python train.py --image_size=64 --activation="quick_gelu" --mlp_ratio=4 --parallel_block=false --drop_path=0.05 --conv_stem=false --beta1=0.95 --beta2=0.999 --eps=1e-08 --grad_clip=1.0
Rows from block 4, named by matrix and row number. Rows with one number belong to one channel. Each number is 50 + 15 x the weight over the matrix's rms, rounded and kept within 0 to 99. All counts start at 0.
# convs0: expand pointwise conv (model.blocks.4.convs.0.weight, 384x96x1x1), inputs 0-95
# convs1: depthwise 3x3 conv (model.blocks.4.convs.1.weight, 384x1x3x3), a 3x3 kernel
# convs2: project pointwise conv (model.blocks.4.convs.2.weight, 96x384x1x1, transposed), outputs 0-95
convs0.58:56 59 64 23 61 62 47 41 46 45 71 36 62 69 56 63 47 40 28 21 52 33 45 33 44 38 61 61 49 61 28 65 22 62 36 66 44 38 43 76 59 49 58 62 67 51 29 69 46 71 42 43 71 57 52 67 40 34 47 47 68 48 59 22 57 16 56 57 67 46 71 54 39 50 43 67 45 48 59 49 11 43 53 43 58 68 56 48 34 49 62 61 77 58 23 40
convs1.58:64 68 41 70 72 62 59 67 61
convs2.58:65 68 65 60 50 59 62 38 60 53 55 50 57 29 37 45 56 60 43 54 68 67 11 33 48 43 85 38 28 62 46 14 40 69 48 28 15 60 45 63 53 53 67 53 33 48 10 54 27 66 78 48 31 31 45 27 48 56 49 44 55 63 44 60 48 37 35 40 33 45 41 46 14 62 61 57 48 52 42 60 65 65 66 60 68 51 43 70 77 45 47 45 67 74 63 40
convs0.59:33 66 43 53 42 66 43 42 42 66 31 68 52 47 51 54 59 38 58 61 63 52 47 61 44 58 28 49 46 32 35 39 33 56 42 55 45 51 31 80 50 35 50 28 39 31 40 44 89 46 32 09 46 34 52 30 51 46 46 30 36 63 27 48 52 32 32 64 62 56 50 62 48 78 62 60 47 40 64 43 30 30 24 54 59 37 50 40 58 75 38 56 43 31 43 43
convs1.59:47 54 55 25 70 68 60 30 29
convs2.59:56 56 46 38 65 72 36 45 59 37 51 67 70 77 80 51 22 26 40 29 27 50 34 45 44 36 75 70 52 48 31 29 18 55 26 46 52 42 57 30 36 44 78 70 64 29 36 52 26 82 32 52 54 66 62 52 54 42 28 68 45 64 62 22 56 51 99 52 52 63 59 22 37 57 29 58 69 33 59 28 43 47 27 62 52 47 37 61 35 33 71 69 38 18 45 63
convs0.60:23 32 16 61 47 80 48 48 55 62 21 46 69 25 46 38 77 56 57 69 54 56 43 77 75 74 37 55 13 43 32 34 52 52 63 41 40 48 53 33 60 46 52 47 44 14 78 13 70 27 35 45 41 65 36 30 61 43 51 46 26 58 46 62 54 43 21 54 63 63 26 64 35 54 56 68 56 28 78 60 56 56 68 72 56 23 23 49 61 55 40 79 35 20 47 44
convs1.60:44 63 54 66 83 67 49 75 49
convs2.60:44 70 02 59 54 09 54 38 55 50 62 57 34 63 49 62 05 51 30 43 69 28 37 41 40 24 70 21 84 65 51 54 51 32 29 52 54 66 50 74 47 87 38 59 71 64 48 52 21 73 37 51 35 68 59 88 40 49 63 63 35 32 48 55 55 42 61 53 38 65 66 60 66 64 49 24 39 42 33 49 60 39 26 38 41 63 33 66 66 76 42 45 37 55 53 30
convs0.61:26 60 47 61 26 48 34 69 35 63 29 75 35 45 55 54 50 27 66 63 61 52 49 79 44 65 38 39 57 25 56 28 42 38 54 43 26 53 29 60 23 35 36 25 30 41 46 37 79 32 44 34 33 28 38 38 52 53 43 33 28 57 16 59 36 64 24 56 44 75 27 50 53 53 58 34 65 47 55 53 61 34 43 56 50 43 38 38 58 74 34 50 37 35 56 43
convs1.61:63 50 48 20 17 60 30 38 72
convs2.61:60 21 69 13 71 47 41 60 52 21 59 36 70 73 69 50 51 65 84 18 44 47 62 23 56 39 39 85 31 63 29 89 58 45 51 73 58 58 49 25 72 70 49 71 32 41 54 57 47 61 57 55 68 65 40 69 69 49 60 50 40 39 16 32 54 49 69 38 24 54 75 75 55 66 28 65 46 34 44 22 53 72 59 41 73 26 61 35 53 62 86 61 58 46 00 60
convs0.62:78 53 52 63 49 54 58 82 39 24 71 50 24 67 56 34 29 51 22 54 32 59 31 36 47 43 31 67 66 45 49 50 57 40 64 59 40 51 44 51 00 48 49 34 60 66 39 66 33 52 64 49 54 47 99 76 31 45 16 22 51 50 47 54 49 59 80 54 40 80 74 51 51 54 59 46 24 93 15 22 72 53 45 48 36 99 70 53 47 33 48 45 50 59 52 31
convs1.62:64 76 60 67 62 60 69 70 59
convs2.62:25 56 33 32 67 41 64 32 46 68 78 51 57 57 47 81 64 41 48 43 87 38 69 61 55 49 56 61 27 30 28 45 48 58 50 56 62 52 43 26 67 55 37 62 73 42 50 52 67 30 32 73 43 52 50 52 54 30 70 45 62 65 52 39 42 51 67 75 76 66 44 51 35 66 28 76 75 19 45 32 70 29 58 51 47 40 56 35 60 74 65 68 24 46 17 74
convs0.63:55 40 52 29 50 36 52 47 44 72 35 36 67 26 65 25 55 54 61 60 35 71 38 67 30 67 57 52 40 52 60 42 39 65 44 24 43 29 53 34 76 53 64 56 42 46 61 60 42 56 66 53 58 51 51 43 62 65 50 96 22 51 68 53 58 60 39 33 39 41 29 33 57 43 38 43 69 65 70 63 53 58 75 28 48 15 36 78 55 45 71 41 51 38 59 71
convs1.63:70 43 75 49 23 40 69 49 70
convs2.63:01 45 54 58 54 56 59 63 42 27 35 22 64 43 56 59 68 42 42 55 51 42 59 60 34 61 32 59 47 52 45 49 48 70 23 41 51 18 52 65 58 70 58 31 35 80 88 53 57 37 33 49 49 57 21 23 50 46 37 92 28 67 40 44 44 60 42 31 35 45 43 39 70 28 63 59 82 22 65 53 29 26 45 53 37 64 45 41 56 30 42 56 59 36 55 39
convs0.64:65 39 67 34 77 42 63 59 90 48 93 41 57 48 36 72 45 60 54 63 29 60 52 46 60 30 56 32 58 72 64 66 60 40 53 30 75 64 72 00 48 70 57 77 47 95 55 55 00 57 61 98 57 44 44 79 48 61 58 55 88 59 68 76 52 66 80 46 40 70 64 55 35 05 34 60 43 50 32 46 56 68 60 41 34 56 64 53 43 36 61 38 50 57 44 55
convs1.64:56 58 29 44 75 68 10 56 48
convs2.64:82 30 50 44 83 37 29 99 62 04 51 38 62 65 75 43 31 48 59 39 31 55 48 24 78 55 50 99 47 77 26 73 70 39 77 55 62 54 74 00 42 56 39 66 55 39 57 47 43 86 47 68 53 68 64 99 72 61 42 65 76 34 41 54 35 23 71 23 26 75 81 50 60 20 35 31 53 63 46 18 55 49 48 41 55 37 69 56 33 54 86 32 50 25 59 81
convs0.65:77 62 56 48 39 55 65 59 36 65 62 59 48 49 66 38 32 29 13 66 39 63 27 39 10 61 21 58 57 52 47 46 40 54 53 40 34 28 39 51 39 39 68 43 76 55 47 90 34 46 64 49 70 42 96 50 35 50 27 52 46 57 57 45 65 57 72 49 43 62 62 57 45 51 37 42 25 82 49 18 67 56 62 32 37 62 56 71 67 59 42 43 43 56 30 33
convs1.65:35 25 43 34 52 43 37 37 35
convs2.65:72 53 48 67 23 61 59 45 56 44 44 91 30 41 37 59 27 37 54 35 46 68 51 39 67 29 61 11 64 37 54 28 49 16 67 71 58 69 41 41 37 64 58 45 64 66 43 34 49 57 57 77 13 37 26 45 35 49 54 49 48 58 57 65 67 43 68 39 36 15 43 67 31 32 49 53 37 40 55 50 36 49 47 67 65 48 69 48 53 64 28 39 54 67 41 67
convs0.66:65 51 77 55 52 25 32 54 37 32 53 55 24 69 47 49 33 57 59 43 45 49 55 36 36 38 75 40 99 47 46 67 56 44 70 60 61 83 59 42 46 31 44 46 58 60 29 64 51 59 99 57 56 52 61 43 47 46 47 71 68 08 42 51 17 56 54 44 31 37 45 35 99 38 56 31 54 51 13 25 48 45 43 50 52 52 51 49 24 49 50 29 54 62 62 70
convs1.66:62 61 76 40 34 51 66 61 85
convs2.66:40 81 32 56 30 37 52 32 35 57 57 71 39 52 28 62 43 52 44 49 60 59 63 67 38 27 20 33 90 52 57 54 33 51 51 60 31 53 07 67 61 62 32 56 42 78 49 35 36 32 20 65 42 70 48 64 72 49 99 88 55 52 58 51 72 47 54 72 53 53 36 52 48 66 52 44 40 43 26 84 67 66 17 56 52 51 58 40 53 89 63 37 40 59 30 49
convs0.67:24 54 49 46 45 65 38 52 25 65 19 78 65 40 53 44 63 34 43 87 53 49 63 51 38 61 43 64 39 20 37 32 42 59 56 37 53 36 38 50 66 21 72 47 55 37 43 58 60 53 47 34 58 50 44 13 45 38 46 46 12 45 57 60 41 54 39 61 64 47 40 68 58 84 53 35 42 46 53 47 63 60 32 71 61 29 25 51 77 87 59 53 22 24 29 35
convs1.67:59 58 78 62 37 69 73 58 66
convs2.67:66 65 43 44 58 29 55 49 57 28 49 36 69 36 61 63 38 62 46 37 66 55 52 48 63 57 49 61 46 53 51 42 73 50 63 40 46 62 62 69 48 42 53 35 67 51 66 71 55 47 51 24 39 45 57 71 63 57 72 57 31 68 26 51 90 38 25 44 24 43 57 58 52 52 18 35 37 32 60 36 44 56 58 46 34 40 66 60 74 77 44 43 68 58 53 34
convs0.68:90 61 48 45 49 45 50 56 46 47 69 57 48 68 62 67 38 56 40 31 54 48 22 40 46 49 49 38 71 69 48 88 36 46 48 47 37 51 43 41 39 45 23 58 82 59 39 75 32 50 51 42 59 55 79 76 47 36 48 66 69 48 36 54 35 37 58 64 53 66 76 39 39 38 53 58 36 55 40 25 53 54 50 43 34 63 68 46 17 42 52 48 47 77 38 48
convs1.68:21 52 51 20 65 60 36 57 61
convs2.68:71 43 26 46 57 47 50 78 71 41 74 71 44 34 68 60 47 38 36 39 65 74 38 62 82 55 72 49 49 48 27 34 55 38 65 28 28 49 50 54 45 74 56 19 34 34 54 30 45 69 70 41 44 71 63 48 66 61 63 63 69 68 35 72 80 29 45 56 42 64 48 40 52 44 57 83 44 44 46 74 49 49 56 43 65 35 40 46 49 62 44 37 46 35 30 69
convs0.69:37 69 26 76 06 40 57 76 65 61 35 83 24 41 80 68 19 50 61 58 62 74 06 89 44 40 39 08 63 48 63 59 49 31 51 31 33 55 29 41 36 52 00 39 42 53 56 43 57 40 54 54 23 37 62 70 60 64 58 50 51 64 30 70 39 52 56 63 35 75 51 26 41 59 66 47 38 57 37 57 78 52 26 55 24 46 45 39 45 52 48 40 44 53 63 63
convs1.69:33 40 31 28 54 35 46 38 38
convs2.69:28 46 39 48 67 37 51 79 37 71 72 57 55 66 40 63 27 40 42 37 49 59 43 93 53 12 65 38 77 55 29 50 42 43 30 33 61 33 50 86 96 86 23 99 33 61 51 35 34 77 49 51 64 36 52 56 41 62 78 59 53 67 05 42 50 52 61 66 37 58 84 39 43 56 27 35 49 12 35 48 53 80 29 37 35 60 50 44 73 60 42 31 40 48 48 10
convs0.70:48 48 49 61 10 55 57 55 35 43 33 61 44 60 79 37 52 45 54 55 57 63 35 58 38 77 35 60 49 38 44 37 41 70 62 55 32 30 34 78 45 52 56 33 58 40 55 59 64 40 56 46 44 52 75 50 56 59 50 57 30 47 51 43 56 40 33 41 41 37 34 47 58 99 56 49 49 57 49 52 45 34 48 37 59 54 32 42 55 43 59 59 44 65 56 59
convs1.70:46 60 57 50 24 52 71 39 61
convs2.70:45 33 35 45 35 58 63 46 46 55 38 42 38 52 68 29 62 61 72 56 55 64 54 43 38 81 32 69 36 63 48 63 53 56 52 66 40 32 55 42 40 57 40 35 41 76 65 48 74 30 29 48 42 57 63 76 72 41 62 41 31 57 47 34 40 41 41 44 30 64 44 44 59 74 47 57 48 52 50 54 51 44 48 33 74 50 53 70 53 46 52 43 60 57 49 76
convs0.71:66 27 40 52 62 22 27 60 63 40 62 69 39 46 45 44 43 55 62 49 43 53 51 51 62 37 51 33 78 64 55 56 63 21 63 43 52 87 63 00 38 60 32 44 53 71 57 38 44 53 52 66 49 55 63 62 61 49 52 61 63 30 40 66 22 68 71 54 32 73 45 36 57 12 53 39 44 46 36 42 58 42 50 48 44 46 55 45 39 46 39 22 45 40 73 64
convs1.71:58 69 38 32 46 27 37 71 50
convs2.71:46 50 48 28 37 24 29 32 80 49 35 43 42 39 65 58 37 43 57 72 29 68 49 58 52 43 49 49 64 71 72 67 70 24 48 36 61 70 27 06 17 53 34 68 40 39 53 55 37 46 39 72 27 41 48 49 60 58 33 61 42 45 51 53 75 77 68 57 39 69 24 48 63 21 53 21 58 61 47 47 70 40 40 71 30 47 58 46 29 28 53 35 64 13 57 64
convs0.72:47 88 51 50 31 38 55 60 33 59 35 46 36 49 57 76 44 35 44 47 43 54 34 71 28 49 62 35 63 56 60 67 51 36 52 32 53 55 36 47 51 40 11 60 56 48 56 80 47 55 64 32 60 22 59 43 41 48 47 50 46 54 19 81 37 66 58 82 49 63 55 14 39 59 57 39 30 53 47 43 65 44 31 52 28 33 20 40 38 70 54 32 35 64 44 31
convs1.72:58 66 57 66 51 68 59 75 62
convs2.72:52 62 65 64 36 56 50 34 38 39 34 66 29 15 53 31 75 53 44 66 59 50 52 43 40 78 25 49 41 46 68 60 67 69 51 50 44 68 71 60 21 06 34 31 64 45 58 72 62 36 54 30 52 52 38 48 49 46 55 36 64 38 65 64 35 64 38 58 56 51 47 72 57 28 57 66 59 65 47 38 62 34 68 54 37 50 64 47 36 55 56 55 65 64 55 61
convs0.73:37 60 49 56 71 62 74 19 44 47 67 29 71 55 17 69 69 61 32 52 55 37 61 47 65 43 47 60 18 51 52 50 55 64 54 36 50 39 59 64 55 60 67 73 49 49 81 39 36 53 47 65 57 51 40 47 41 59 75 33 67 55 59 46 85 44 52 59 67 35 70 59 33 56 34 88 44 37 64 79 63 56 66 40 48 57 24 42 48 39 42 67 56 55 17 29
convs1.73:38 59 32 70 54 32 19 69 46
convs2.73:62 45 52 43 71 31 49 56 49 38 59 51 64 33 29 47 44 63 31 42 34 44 49 65 61 44 68 45 36 49 40 51 49 54 72 16 55 52 55 44 66 49 56 81 60 54 59 37 37 53 41 63 60 75 69 51 72 55 61 53 61 31 67 48 71 58 75 48 65 51 54 48 49 52 44 54 33 69 68 64 75 51 49 37 53 28 57 72 45 31 60 53 22 26 37 46